python train.py --model="self-supervised image encoder" --dataset="analogue clock faces" --train_examples=97500 --image_size=32 --crop_scale_min=0.4 --horizontal_flip=true --translate=0.12 --color_jitter=0.6 --method="moco_v3" --arch="vit" --norm="rmsnorm" --norm_position="pre" --hidden_act="swiglu" --mlp_ratio=3 --head_dim=64 --fused_qkv=true --bias="all" --qk_norm=false --layer_scale_init=0.1 --parallel_block=false --inner_norm=false --moe="expert_choice" --num_experts=8 --moe_every=2 --expert_mlp_ratio=0.5 --experts_per_token=1 --shared_expert=false --patch_size=[2, 2] --layers=8 --width=128 --positions="rope" --pooling="mean" --projector_hidden=512 --projector_out=256 --projector_hidden_layers=1 --temperature=0.3 --target_momentum=0.99 --residual_init="none" --optimizer="adamw" --learning_rate=0.0027 --beta1=0.9 --beta2=0.999 --eps=1e-06 --max_grad_norm=5.0 --gradient_centralization=true --adaptive_grad_clip=0.1 --ema_decay=0.995 --max_steps=15100 --batch_size=128 --epochs=19.8 --lr_schedule="wsd_sqrt" --decay_fraction=0.2 --final_lr_fraction=0.1 --warmup_steps=300 --weight_decay=0.1
Rows from block 3, named by matrix and row number. Rows with one number belong to one attention dimension. Each number is 128 + 32 x the weight over its row's rms, rounded and kept within 0 to 255. All counts start at 0. After the name is the row's rms in percent of the matrix's.
# q: attention query, key and value (stacked) (model.blocks.3.attn.qkv.weight, 384x128, the q third), inputs 0-127
# k: attention query, key and value (stacked) (model.blocks.3.attn.qkv.weight, 384x128, the k third), inputs 0-127
q.32 158 [145 124 141 131 153 165 171 174 172 197 187 105 129 114 186 139 138 146  63 151 147 110 106 145 178 116 119 158  78 157  84 187 120 133 143  91 202 138 154 125  70 168 121 126 154 136 171 145  67 167 141  74 118 112  67 141 157 160 186 184 114 169 163 116 130 105 161 131 156 173 130 111 147 143  99 161 134 148 159 151 173 164 127 168 180 158 109 138 171 117 123 132 151 117 117 139 202 105 160 120 146 171 106 151 116  99 153 118 173 173 103  99 110 138 131 149 129 187 125  99 118 166 130 159 122 116 179 174]
k.32 193 [136 146 130 118 126 132 135 144 136 128 255 133 121 142 229 113 139 131 117 126 126 131 141 113 162 137 131 114  38 166 146 113 141 133 146 130 162 142 142 131 120 184 155 106 145 134 154 167 140 141 132 140 122 155 143 132 145 119 175 254 134 125 139 114 110 114 140 129 134 136 146 125 134 137 144 135 139 147  71 151 153 150 139 190 129 119 139 133 148 142 139 121 169 127 163 128  89 107 155 140 104 125 155 113 142 110 172 143 158 161 108 130 115 128 122 153 129 242 135 113 131 134 131 163 172 131 253 162]
q.33 162 [159 108 168 195 117 106 137 104  89  89  74 125 135 127  74 146  40  88 144 157  90 164 158 139  90 110 129 138 169  94 112 104 129 120 101 124  68  83 140 101 110  67 143 141 139 136 101 105 134 103 130 139 132  99 141  99  99 121  73  78 115  98 128 143 204 155 129 102  94 116  99 129 122 119 112 127  80 129 173 108  65  77 142  95  84 108 106 106  84 101 114 129 101 162  55 110 165 134 155  95 168 121 153 134 101 149  85  92  84  85 120 139 155 139 147  78 125  77  88 165 156  93  92  90 134  99  71  87]
k.33 108 [109  96  74  91 150 142 118  91 133 140   0 111 111 132  47 133 171 114 136 123 134 125 119 121 106 146 152 132 203 103 122 124 104 124 114 164  98 120 108 130 151 109 114 160 126 138  96 124 131 136 116 122 144 117 114 145 128 128  97   0 167 142 119 121  95 102 130 138 151 146 102 145 108 138  92 117 155 124 149 131 123 114 120  36 123 147 108 143 115 163 128 105  87 101 163 126 143 162 109 126 122 110  94 144 148 122 136 152 117 129 139 140 124 111 109 125 126  12 113 120 105 133 139 112 101 138  11 124]
q.34 101 [108 178 148 148 135 157 159 176 157 153 198 130 128 138 199 114 130 141 111 137 146 128 137 119 152 148 111 164  70 171 142 145 128 140 142  66 199 160 137 139  92 202 129 163 178 133 167 139  87 120 160 133 119 157 141 137 157 125 198 194 113 134 164  98 153  87 137 130 139 137 140 132 145 114 150 125 127 132 125 161 173 156 132 174 142  98 149 151 179 133  93 136 173  98 133 114 114  87 163 152 160 161 151 115 113  93 180 150 188 166  96  89  89 115 120 178 129 197 142  67 177 128 124 177 159 139 198 169]
k.34 132 [133 151 129 135 123 130 119 153 140 147 255 122 118 141 222  96 154 137 113 124 138 113 121 132 157 131 124 132  44 163 135 136 141 142 163 149 157 158 133 150 113 177 120 106 130 125 154 156 125 141 133 129 115 139 122 118 143 131 157 255 137 127 131 130 118 127 141 141 142 132 159 121 147 138 134 134 153 124 105 146 140 150 111 206 145 138 162 128 157 134 135 132 160 138 146 141 131 107 115 127 133 128 126 145 127 127 166 117 147 160 117 125 118 140 124 160 125 253 131 122 121 130 115 151 134 153 255 153]
q.35 102 [ 87 169 145 233 123 134 140 110 111 141 139 129 127 181 151  92 111  96 155 111 178 137 142 160 132 173 150 102 124 137 121 118  87  86 140 113 133 140  88 132 123 115 115 112 129 210 151 136 123  94 172 176 160  96 173 154 129  73 130 133 137 165 125 126 172 129  94 149 128 132 114 104 114  68 131 160 108  57  95 146  96 148 129 125 121  91 150 132 151 163  89 104 107  39 125 144 108 149  93 170 141  92  67 117 145  91 150  87 162 169 140 173  73  71 161 175 138 133 125 100 167 161  66 154 140 196 147 128]
k.35 112 [153 143 151  34 124 107 128 155 126 103 151 142 184  93 131  88 138 132 102 109  78 122 123  85 114  84  86 181 114 144 133 128 166 153  64 144 141 117 146 100 166 148 172  89 108 140 133  97 138 154  87 126 102 185 117 129 119 169 146 148  86  73 122 115 115 105 103  96 142  86 141 115 142 149 145 120  82 195 147  99 188 123 166 159 168 112 107 150 131  93 214 130 187 189 145  98 115  66 171 133 136 136 166 111  68 151 104 173 101  96 145 105 165 153 127 107 114 147 177 136 162 121 206 141 133  89 141 141]
q.36 120 [132 175 142 124 167 152 172 155 108 147 185 180 159 129 186  65 166 155  92 141 133 124 142 144 172 134 116 157  73 179 126 170 138 142 165 158 169 147 149 150 135 184 154 149 110 188 143 109 113 163 131 174  98 182 107 133 147 147 169 193 168 162 154 113 129 109 135 161 145 100 160 129 147  87 113 135 125 123 131 172 123 123 137 180 112 159 183 152 185 146 145 154 189 119 162 117 147 147 172 172 137 135 134 141  75 135 152 139 178 168 125 106 127 140  97 198 137 184 100 106 170 146 147 187 160 144 184 180]
k.36 137 [143 163 133 133 123 144 115 145 113 125 255 135 123 139 214 114 150 131 136 146 130 131 118 135 151 140 107 115  37 155 128 140 150 138 157 136 152 150 126 135 135 175 130 117 122 131 128 136 122 138 120 128 115 134 146 111 153 109 138 255 123 134 139 148 151 137 113 139 129 114 151 137 144 104 116 115 134 149 131 136 153 142 126 203 127 133 154 130 133 134 120 147 159 148 143 112 147 133 127 123 142 149 135 127 149 136 141 112 150 156 141 131 130 135 154 154 123 255 118 115 114 118 118 145 130 141 255 142]
q.37 128 [107  97 153 139  67 103  97 132 113 104  68 140  72 130  71 176  91  98 140 102 140 111 123 132  72 121 136 113 184  88 125 107 144 129  86  99  88 101  77 127 146  77 112 151 132 102 100 141 127  69 137  90 153 104 147 121  88  94  84  63  68  86  88 153 167 116 124  72 115 118  97 124 134 109 142 105 102 140 153 113 133 137 154  94 120  95  76  84  62 118 102 105  71 154  94 114 104 131  94  92 109 129 111 110 138 132 100 136  77  79 144 136 155 134 141  79 135  73 168 153  99  91 106  65  86 124  63  75]
k.37 110 [125  89 104 129 146 140 139 107 140 132   0 108 111 117  53 146 136 128 116 114 116 134 131 124 117 139 123 132 214 115 121 129 118 141 137 127 113 105 148 125 111 101 128 141 117 121 121 151 125 124 114 106 131 131 119 130 113 125 122   0 130 121 159 123 133 126 139 113 145 133 115 120 125 124 112 124 146 126 133 136 127 136 121  60 135 141  94 117 102 134 131 121 106 117 116 128 155 132 143 102 123 139 111 134 144 139 113 114 103 124 124 131 135 127 148 114 129   1 122 128 118 126 139 118 138 128   0 131]
q.38 071 [144 132 160 223 138 129  97 121 120 126 126 113 128 118 125 149 108 140 114 117 148 165  69 111 105 150  84  73 125 118 119 142 129 112 154 147 116 113  96  74 197 118 124 170 119 126 144  89 153  83  98 136 138  91 161 149  97 126 102 128 128 184  79 149 142 141 171 122 149 111 133  49 186 186 123 156 141 127 180 110 187  99  97 123 126  86 112 162 126 107 153 227 166 140 185 140  80 157  96 146  91 120  99 145 131 139 138  88  52 156  76 120 133 144  69 129  82 125 141  97  64 163  88 119 146 139 128 101]
k.38 068 [ 60 148 138  36  73 170 134 108 152 155 119 152 126  83 151 126  86 102  91 177  75 124 132 124 112 120 111  66 128 126 161 160 132 123 120  62 124 119  66  87 116 199 181 116 124 147 133 148 153 119 146 150 147 118 144 147 127  83 163 124 106 121 172 157 110 154 157 119  99 142 107 175 110 140 123 161 119 182 116 153 127 163 103 121  96  82 122 129  98 187  87 114 169 113 190 105 112 164 196 134  89 148 222 152 144 120 125 170 155 154 110 152 152 118  89 128 134 125 101 107 143 113 144 138 190  55 128 118]
q.39 062 [117 110  40  87 176 170  55  97 197 172 139  69  84 117 128  93 140 148 144 178  96 122 119 121 122 179 135  86 134 130 160 112 116 180 130 120 146 163 128 127  95 131 101  75 155 137 114 134 104 136  95 108 108 125  93  89 149 133 135 132 153 122 192  90 120 133 112 127 144 138 165 148 121 144  68 124 141 130 101  86 120 161 125 109 125 122 121 148 128 237  60 133 127  99 178 202 190 134  92 104 141 160 172 150 167 177 129 153  99 140 159 120 112 100 120 157 130 124  75  89  86 103 182 115 131 137 141 146]
k.39 053 [175 130 202 123  95  91 164 154  87 119 131 187 113  91 130 145 139 154 160 145  95 177 145 208 141  96 127  86 122 113 103 116 135  92  94 193 125 127 106 117 145  89 117  62 135 183 134 102  91 107 153 126 126  75 110 117 137 158 130 150 152 211 122 110  82  93 179 185 113 126  94 166 105 137 160 138  60 152 158 132 124 118 146 141 134 136  86 136 190  93 112 112  85 130  62 147 136 138 130 162 149 141 154  67  55 103 172 120 166 112  76 104  94 126 126 129 121 133 152 157 102 178 115 135 119  73 129 135]
q.40 039 [127 139 134  84 184  87 137 137 121 132 114 182 155 171 106 142  52 102 108  80 154  83  96 128  92  63 194 143 134 116 116 184 119 122  84  84  70 166  99 141  25 181 109 203 124  97 144 124 149 179 169 121 160  86 139 158 145 169 116 120 153  62 125  52 156 112 126 154 137 110 164 159 101 123 130 121 124  81 137 126 166 110 122 116 149 121 156 106 125 180 116 105 118 138 140  87 117 198 112 113  86 120 107 112 146  94 102 142 117 115 165 163 154 146 113 127 125 117 159 115 118  97  80 118 183 110 122 127]
k.40 042 [128 114 112 165 102 182 120 130 107 141 163  57 155 179 182 117 144 106 130 160 117 162 171 110 139 180  85 132 146 131 150 160 147 128 144 138 144  90 170 151 179  62 105 132 129 158  96  50 155 120  57 141 115 144 123 121 109  66 151 150 136 147 127 163 122 156 103 144  94 115 104  82 126 145  97 164 127 152 138 103  80 183 114 145 102  68 182  94  96  94 149 111 130 133 161 102 136  38 110 141 109 124 113 130 134 146 162 135 111 148 124 126 145 138 143 105 190 166 102 121 153 157 145 118  75  60 145  28]
q.41 038 [214 132 125 115 144  34 162 166 104  91 120 163 182 151 112 184 103 112 142  78 128 143 137 118 135  26 142 141 141 110  90 157 140 110 124 107  47 114  89 113 127 111 113 121 110  45 137 149 164  90  68 130 137 110 146 148 105 149 132 115 123  65  62 104 149 113 137 108 142 129  79 166 125 106 182 128 104 124 161  87 186 112 140 119 147 137 121  78 135  28 101  85 109 154  90 120 112 160 137 111 111  76 125 177 146  94 115 125  98  89 140 116 137 121 133  91 149 122 146 131 142 146 109 129 139 135 116 137]
k.41 037 [110 115 127 149 204 140 164 100 158 136  99  93 116 179 149 109 105 133  92  87 208 135 163 126 108 212 105 141 108 134 157 200 129 152 149 123 133 204 143 120 141  74 149 164  90 151 136  92 175  94 126 139 126 156 156 134 122 118 118 122  96 108 127 147 103 148  72 127  96 102 156  70 127 146 126 140 196 102  95 131  49  99 122 114  78 103 185 162 131 166 183 178  96 127  96 130 117  76  97 128 126 105 135 123 180 118  99 105 121  91 114 143 132 135 106 181 156 105 114 141 191 150 116 133 109 205 124 110]
q.42 033 [ 96  89  99 150 175 194 106 136 167 107 145  65 103 119 138  81 197 144 120 220 106 118 142 110 197 201 121 141 118 154 113 138 153 194 153  85 178 120 149 147 155 105 137  57 154 131 103 158 133  88 136 121 106 159 119  85 156 121 154 139 109 134 170 131  87 149  71 110 102 100 101  91 120 151 132 124 134 134  99 127 148 128 156 142 103  90 102  98 137  64 116 171 125 124 121 178 127 119 170 141 159 112 185 134 116 178 151 105 137 155  83  96 159 120 161 141 134 146 108 184 198 143 171 166 116 179 140 151]
k.42 038 [200 153 157  88  97 100 170 124 113 132 122 186  79 147  88 204 142 142 144  89 152 135  53 174 130 101 141 150 109  92  86 113 119 106 147 157 115 145  78  89 134 114  87 190 116 102 170 112 119  90 164 132 138 118 122  92 156 152 121 142 107 158 132 120 124  84 166 136 116 129 132 171 158  94 139 124  70 114 105 166 151 118 133 123 130 167  66 207 154 118 120  83  74 125  38  65 108 137 158 136 119 147 113 113  62 143 122 139 137 128 128 114 119 134 143  78  75 129 174 127 114  78 107 106 138 203 127 139]
q.43 050 [138 105 116 140 113 164 133 119 125 145 121  85 128 143 134  77 137 100 143 161  91  83 176  72 139 124 141 117 136 138 124  76 112 140  86 194 141 114 175 140  70  94 134  90 102 173 146  87 169 169 136 155 112 143  81 133 118 138  94 110 119 136 122 150  97 150  93 108 130 122 158 138  91 106  82 158  82 163 108  70  42 199 124 106 148 120 141 128  99 126 184 125 124 114 151 164 194   0 103 135 137 112 122 123 156 159  88 151 146 125 208 123 153 119 184 149 164 118 132 125 169 132 149 104 110  87 123 109]
k.43 056 [158  76 142 134 146  97 174 143 132 113 115 187 124 148 166 184 146 137 120 101 151  90 115 116 175 104 178 125   0 140 129 116 128 130 172 135 131 165 128 152 150 142 143 116 131 149 155 165  82 175 158 138 109 115 112  91 152 163 186 131 193 193 109 107  99 122 109 157 170 141 169 125 129 136 155 132 133 132 102 142 113 119 115 137 177 148 123 144 155 139 161 160 120 122 108 132  91 178 151 140 140 154 170 120 103 109 255 141 195 145  98 127 115 127 170 168 136 143  97 118  72 124 110 150 103 104 136 154]
q.44 041 [153 150 135  83 140 107 210 128 140 107 119 163 134 177 137  88  67  61 114 118 135 110 135 129 139  63 179 153 129 138 134 153 115 127  88  98  63 133 151 169  28 116  87 207 125  99 139 128 145 166 183 101 133  78 148  70 146 182 100 126 114  88 146  73 107 128 125 183 111 122  82 149  72 131 155 143  94 135 119 106 175 153 153 132 157 120 159  98 112 134  87  65 140 163 129  99 109 185 137 121  98  93  78 119 168 122 109 128 157 135 134 136 194 140 132 119 133 131 134 111 159 110  76 106 123 106 120 123]
k.44 042 [149 126 102 184 135 143 116 139 100 172  95  91 120 168 148 149 157 128 148 108 126  94 158  85 132 147 112 140  98  95 107 173 134 124 117 153 159 169 178 133 138 126 112 127 156 225 124  68 100 154 117 160 120 158 121  93 153  65 164  89 138  97  83 126 111 174 110 166  95 119 134 107 128 143 114  96 143 122 140 117  54 225 103 116 106  63 139 124  90 149 181 129  87 136 155  58 154  30 116 115 128 120 148 159 117 122 181 156 124 112 154 128 149 129 143 158 147 116  88 118 140 138 148 136  84 124 113  36]
q.45 043 [142 108  97 152 134  87  80 138 134 176 119 144 102  52 112 119 110 118 145 151 111 111 131  99 129 179  94  59 151 101  99  81 132 113 143 113 194  89 102  69 179 138 113  66 129 105  94 118 185  41 110 129 135 113  97 132 121 109 101 101  99 172  72 192 122 143  86  78 157 103 188 112 139 130 139 159 105 126 107  91 117 115 138 103 127 121 107 106 129  89 169 184  78 111 143 170 128  36 107 128 122 126  80 160  94 158 136 130  96 106 200 109 140 100 143 119 132 107 132 150  95 176 169 131 147 142 113 125]
k.45 049 [125 114 158 117 146 152 170 113 157 104 115 169 121 116 163 178  79 139  90 110  85 154 110 125 127  89 148 173  11 194 129 119 127 144 174 138 103 174 100  99 127  84 182 135 106 117 156 175 118 154 120 175 115 150 138 152 108 136 221 144 174 138 139 109 122 104 141  84 179 137 122 121 139 106 164 156 132 126 108 197 157  86 123 139 136 101  75 152 170 149 116 125 169 114 108 174 127 200 166 135 132 146 192 108 132 112 147 122 155 136  82 143  98 124 106 159  54 124 126 134 156 115 146 173 140 146 136 198]
q.46 047 [209 110 108 102 109 129 175 103 104 140 144 179 140 146 155 165 141 129 102 120 168 120 174 125 180 125  67  70 110 155  72 114 135 131 144 176 144 151 165 155 104  83 116 133  86 147 137 144 120 115 138 171 123 165 121 171 148 164 180 147 203 162 100 144 107 126 135 137 186 149  96 175 109 101 141 152  81 158 103 140 101 255 156 143 123 158 133 135 143  79 153  66 141 108  85  86 154 100 138 142 113 142 129 122 159 136 152  83 162 142 172 105 112 118 129 164 184 143 135 132 137 154 120 145 137 119 148 155]
k.46 045 [110 133 123 192 143  99 122 115 131  85 109  52 116 130 139  78 107  88 154 145 158 138 117 126 143 148 178 211 226 110 167 118 133 133 137 129  28 158 146 111 150 174 123 109 155  92 123 159  95 174 160 129 129 139 151  97 153 127  98 118 121 100 120  77 153  85 119  86 143 109  92 115 131 124 100  71 148 110 120  79 139  67 114 111 126  66 135 146 124 132 152 194 164 137 130 102  63 125 108 134 169 119 116 124 123 111  76 117  92 115 126 135 125 119 153 100 181 113 142 129 158  89 104 114 107 221 133  75]
q.47 097 [110  82 120 129 125 121  81  87 135 164  87 129  89  87  84  92 105 102 161 197  95 113 118 103  74 155 127  91 187  96 157  97  95 141 120 137 126  97 124 112 130  53  80 100 119 182  96  82 170  86 131 108 145  94  97 108  97 111  78  66 117 101  98 153 107 145 109  79 132 109 142 104  83 104  90 176  97  98 138  93  78 127 130  71 113 116  87 126 112 119 141 136  72  84 102 140 134  71 102 132 133  90  86  78 121 151  94 110  96  90 184 131 122  92 117  95 170  77 118 169 130  84 144 112  95 142  81 114]
k.47 096 [152 142 151 110 147 146 156 141 131 120 124 180 140 123 174 165 170 150 106  76 106 115 132 113 161 113 101 137   0 174  94 121 133 135 127 148 197 157 120 148 121 169 158 133 152 140 161 147  99 135 131 146 117 131 115 126 121 133 215 147 147 179 156 120  82 107 155 151 170 131 147 110 123 138 150 124 139 150 118 169 155 116 142 147 174 115 115 110 170 144 132 112 149 125 139 157 124 174 143 128 124 175 166 130  93 111 209 137 192 143  85 123 109 125 125 195  85 156 139 109  94 162 152 170 164 112 136 187]
q.48 142 [137  99 120 125 134 155 144 155 199 167 177  93 140 137 177 184 168 122  80  87 181 108 142 125 172 124 114 143  98 149  60  89 111  94 155 145  97 130 114 136 115 168  89 109 147 129 180 141 124 114 171 153 143  86  93 129 180 145 148 167 146 166 132  96 116 143 172 155 127 179 170  92 107 175 139 132 153  97 101 132 150  78  67 147 202 176 157 107 175 117 136 118 124  76 136 167 168 117 124 126 110 133 104 175 116  55 188 150 165 132  96 113  77 109 108 144 123 177 162 117 110 185 129 158 121 156 170 161]
k.48 183 [149 150 122 144 136 148 135 155 124 160 230 159 115 139 213 109 142 142 110 112 141 111 164 146 171 139 140 121  43 183 141 138 142 153 162 154 156 154 131 168 119 188 139 177 142 150 136 138 105 126 129 138 108 107 129 117 135 112 185 226 156 161 166 128 129 108 147 166 152 132 141 138 153 108 113 133 163 125 169 167 113 151 134 194 112 156 185 126 146 162  96 148 168 136 155 155 160 164 117 131 160 144 111 152 120 117 187 123 167 168 127 128 117 142 121 177 119 217  87 112 118 114 130 155 121 145 227 175]
q.49 109 [116 140 159 192 162 159 168 175 143 174 186  87 126 158 177 148 117 153  99  96 151 110 152 128 141 154 136  75  76 163 160 124 148 150 166 134 128 135 141 130 118 199 150 136 178 149 162 150 109  99 127 145  94 118  95 139 123 104 150 176 183 172 157 122 173 107 167 165 184 104 154 135 161 169  98 163 141 118 130 136 129  96  71 160 138 136 175 183 171 176 149 143 160 124 155 121 133 102 133 134 117 142 104 141 137 116 179 109 163 160  88  98 127 153 107 200  70 180  97 114 126 176  61 142 181 165 175 155]
k.49 135 [111 138 155  41 109 151 140 138 126 126 208 165 163 114 195 132 122 120 114 135 121 117 115  92 156 139 107 118  79 146 108 115 137 107 145 109 128 153  94  61 173 161 184 171  82 144  96 121 126 146 131 176 136 155 143 127 157 105 151 204 119 165 160 174 122 138 119 125 124 152 139 147 107 109 140 117  87 198 170 110 121 139 123 184 134 115 112 165 139 149 170 145 176 129 172 117 118 145 189 144 141 163 178 153 130 110 195 198 166 173 123 141 117 104 144 110 107 192 125 103 153  91 151 177 126  80 208 146]
q.50 109 [ 64 179 142  62 137 167 137 146 134 130 179 166 142 125 183  98 143 124 146 132 148 117 125  96 139 178 124 151  91 160 134 100 105 102 129 108 159 150  69 110 151 195 123 158 139 142 116 125 123 119 154 200 148 129 168 154 173  95 169 172 111 144 119 140 124  89 110 154 132 149 130 153 100 107 150 135  81 137 165 118 147 146 143 158 132 106 152 168 185 162 133 132 163  63 181 137  85 120 135 195 145 139 121 110 137  75 181 185 177 149 120 112  65  63 124 158 124 163 150  71 181 128 154 192 112 128 179 164]
k.50 099 [185 138 156 161 106  99 105 189 133 167 231 129 121 145 189 131 141 168  89  75 124 109 149 137 127  80 105 112  58 169 102 127 170 163 109 184 108 139 141 142 155 153 145 109 128 145 162 134  95 109 133 114  92 132 103 108 109 131 144 224 136 119 125 128 168 130 159 130 141  95 161 104 160 126 163 109 131 140 158 136 124 122 116 213 167 146 156 123 121 117 171 136 175 188 134 147 181 123 127  97 171 160 122 157 101 159 177  98 122 125 136 109 160 172 142 139  96 217 139 146 110 106 108 123 112 129 210 141]
q.51 111 [160 178 105 211 121 119 113 160 129 140 180 141 136 149 180 128 173 145 123  54 165 130 157 156 163 116 113 156  88 154  82 112 117 102 125 188 137 133 124 168 135 176  93 138 165 133 176 126 128  65 160 147 139  85 176 149 154 126 151 172 124 167 122 100 172 123 141 185 130 126 137  99 133 105 159  84 147  73 115 138 157 118 138 156 143 144 185  93 169 112  94 155 154  73 144 181 130 139  81 141 169 144  72 113 111 101 169 102 142 143 152 111  81 109 142 175 137 185 192  84 106 137 118 165 157 168 174 162]
k.51 114 [122 149 138  74 109 145 144 163 134 143 255 132 130 131 220 105 129 136 105 132 141 121 133 127 139 130 132 123  56 188 148 124 152 158 139 116 122 155 121 136 130 177 147 116 111 128 141 143 120 151 130 137 107 162 112 123 135 130 180 246 146 113 131 125 106 113 144 105 133 120 152 131 150 138 143 154 123 164 127 132 111 131 106 217 142 129 161 149 153 136 154 132 167 163 152 109 116  99 157 140 132 141 157 167 121 130 191 156 163 146  88 116 137 150 111 145 138 230 113 137 162 131 135 158 130 134 250 167]
q.52 081 [166 170 103 220 135  92 109 121  55 116 130 103 128 170 130  88 195 132 165  41 146 123 106 129 133 144 126 123 116 116 115 141 114 120 127 232 137 113 134 155 144 149 131 116 166  95 126 145 155 121  91 139 147 136 150 130 136 118 113 136 134 157  77 117 165 110 116 197 184 107  94 138 161 127 115  67 164  72 128 113 169  98 141 130 112 138 180 122 144 138 138 120 133 102 168 194 108 157  60 142 145  98  32 144  99 136 111  72 135 168 171 131 116 109 126 165 110 137 184  88  95 134 108 125 156 156 138 134]
k.52 065 [ 68 140 194  61 150 133 190 128 166 129 160 112 146 133 155 130 102 146  99 129 147 100 113 133 125 125 159 125 109 155 143 147 137 132 137  43 126 191 113  96 103 122 168 124 111 169 105 130  92 156 136 155 127 180 135 132 139  99 160 165 155 102 199 117 147 122 106  82 111 130 149 142 117  98 157 141  87 192 163 101 113  70 101 161 168 106 134 202 160 125 144 144 141 144 112 117 130 116 197 135 127 139 210  84 159 125 164 170 153 128  65 143 151 137 114 137 120 164  84 149 196  87 117 161  60 132 166 169]
q.53 068 [ 83 110 107  12 130 164 165 125 159 119 141 174 173  72 145 104  96 106 107 183 111 119 157 137 152 103 156 154 123 161 144 123 123 113 136  71  96 160 125 124 130 137 151 136  46 130  97 101 133 161 127 156 114 152 124 151 124 149 158 149 139 104 166 139  44 134 129  97  58 153 120 159  76  74 137 150  81 183  99 139  79 176 127 144 120 144 132 144 136 134 129 136 149 127 119  75 126 155 189 153 116 134 209 150 143 113 152 199 161 111  95 142 137 124 145 129 161 139  86 142 175 132 180 167 154  89 151 151]
k.53 065 [201 155  88 238 127  85  62 138 114 156 164 116 110 171 147 108 164 126 144 133 107 142 147 155 139 116 126 136  97 133  93 120 127 122 159 192 114 114 150 162 133 131  93  80 141 154 173 151 129 110 155 140 128  99 143 107 136 163 120 161  94 129 107 123 157 178 125 173  98 116 107  85 150 127 138  81 161  43 132 166 132 146 150 148 142 154 170  79 120  86  81 138 146 124 111 172 146 138  71 123 160 105  83 132  83 129 119  50 127 136 235 153 114 129 144 151 139 161 160 105  97  87 130 114 129 189 153 119]
q.54 130 [186 141  58  32 110 101 109 136 140 129 127 126 127 105 123  98 189 150 130 120 108 129 100  84 137  23 128 151 133 119 105 129 134 144 110 172 100 114 157 132 137 140 107  98 118  35 147 149 152 177  46 101 125 158 137  89 158 141 119 132 160  46 135  86  87 112 148 124 172 152 105 171  96 115 124  78 127 169 160 111 172 156 145 121 158 189 122  92 114 109 138 123 155 135 149 166 110 159 138  86 145 117 138 122 153 137 120 137  98 112 180 118 119 122 144 102 132 132 158 105  78  74 195 124 130  68 127 154]
k.54 134 [ 80 119 192 241 162 159 158 134 109 136 147 126 125 158 143 127  31 152 155 128 176 107 177 184 117 167 134 122 137 140 165 123 123 129 169  42 124 144 123 137  73  56 103 127 148 124 118  92  94  81 161 115 130 106 122 142 102 105 123 133 103 165 135 147 152 128 129 143  97 117 122  95 149 127 131 164 113  83 122  99  44 107 114 138 125 100 159 138 149 133  63 150  80 124  80 120 155 123  86 136 131 120  98 121 161 126 123  72 143 106  54 125 119 144 113 181 147 146  95 150 174 160  73 130 108 164 146 112]
q.55 081 [120 144 141  96  60 108 156 123 143 105 124  96 153 140 131 110 110 110 142 175 124 172 155 164 116  88 165 196 135 141 124 113 110 126 121  80 108 134 150 155  43  69 101  99 153 164 128 120 114 138 145  85 123 123 141  73 162 144 141 126 103  78 195 129 162 131 155 113  87 173  97 167 115  72  93 127 115 152 127 127  75 129 116 127 117 129 113 107 137 110  69  75 107 123  32 111 198  92 153 111 165 162 185 101 167 110 109 153 184 115 105 127 107 122 162 111 158 127  79 154 208  72 110 126 111  92 122 153]
k.55 082 [143 112  98 120 165 124  88 135 109 129 157 131 136 154 106  79 255 154 148  85 179  90  89 144 120 148 147 112 130 130 120 128 126 137 137 224 106 155 121 178 164 148  94 108 109 116 118 102 114 129 134 101 124 119 125 136 142 141  69 149 154 153  86 109  79 116 111 160 183 116 155 110 106 149 118  93 177 113 116 100 146 133 121 131 153 194 132 160 141 136 170 147 104 132 199 145 114 145  33 136 114 105  15 112 142 132 162 109 130 129 174 125 118 140 124 160 142 162 162 127  68 171 126 131 110 185 153 128]
q.56 046 [173 144 145 142 138  66 193 149  81 119 119 196 143 103 120 206  93 109 129  82 122 101 153  82 159  68 120 109 134 106 117 163 133 106 115 138  79  79 128 115 171 165 122 153  66  74 163 115 161 158  82 159 140  89 117 138 146 152 134 133 161 167  89  99  88 123 123 168 197 131  65 150 105 140 146 177  29 125 142 136 146 142 152 129 142 143 122  89  99  62 143 144 134 142 100  95  60 153 150 139  71  98 143 140  99 118 139  89  87 109 150 106 130 167 123 123  94 120 124 124  97 137 141 113 152  74 120 120]
k.56 049 [ 64 114 119 138 158 152 109 115 152 137 110  68 130 136 148 104  54 111 126 151 176 115 104 116 109 173 117 165 143 139 139 134 123 134 157  75 162 198 134 109  88  44 133 107 142 166 105 148 148 123 114 150 134 176 148 170 105  96 146 103 106  84  88 148 196 122  93  70  81 127 191 101 164 116 149 133 155 105 129  82  99  93 125 130 116  72 174 155 108 193 107 155 109 131 170  91 141  72 100 126  88 110 114 133 213 141  97 104  88 129  96 143 140 128 127 133 167 114 157 127 176  94  91 122 106 195 139 157]
q.57 071 [104 148 223 174  72 147 170 125 115  88 127 111 177 160 135 158 108  92 117 158 126 168 153 171 112 101 145 183 119 154 116 114 118  98 126 116 127 143 118 147  96  91 149 138 136 209 128 109 121 126 195 132 125 131 142 160 114 153 136 131 105 156 117 166 183 136 117 116  61 146 104 128 147  92 128 123 126 135 131 163  90 110  98 150 105  89 127 161 148  78 116  99 125 150  57  73 171  88 156 154 144 154 163 136 109 107 113 148 194 125  50 121 128 142 162 128 158 127 104 158 226 146  28 121 115 136 129 109]
k.57 077 [142 109  64  82 123 111 102 129 149 142 136 107 106 146 126 110 237 120 113 107 168  86  81  94 147 127 140 122  99 127 137 146 130 138 137 209 112 120 123 154 175 239 108 156  88  99 127 142 170 151 139 114 118 147 137 119 161 134 101 132 159 112  86 116  73 156 106 143 173 130 142 130 102 144  96  90 173 142 114 128 157 199 111 121 131 193 158 143  92 150 199 140 175 129 214 134  87 167 100 125 110 102  73 147 156 149 163 134 105 146 213 132 146 124 137 113 134 134 150 110  78 113 144 111 112 142 138 105]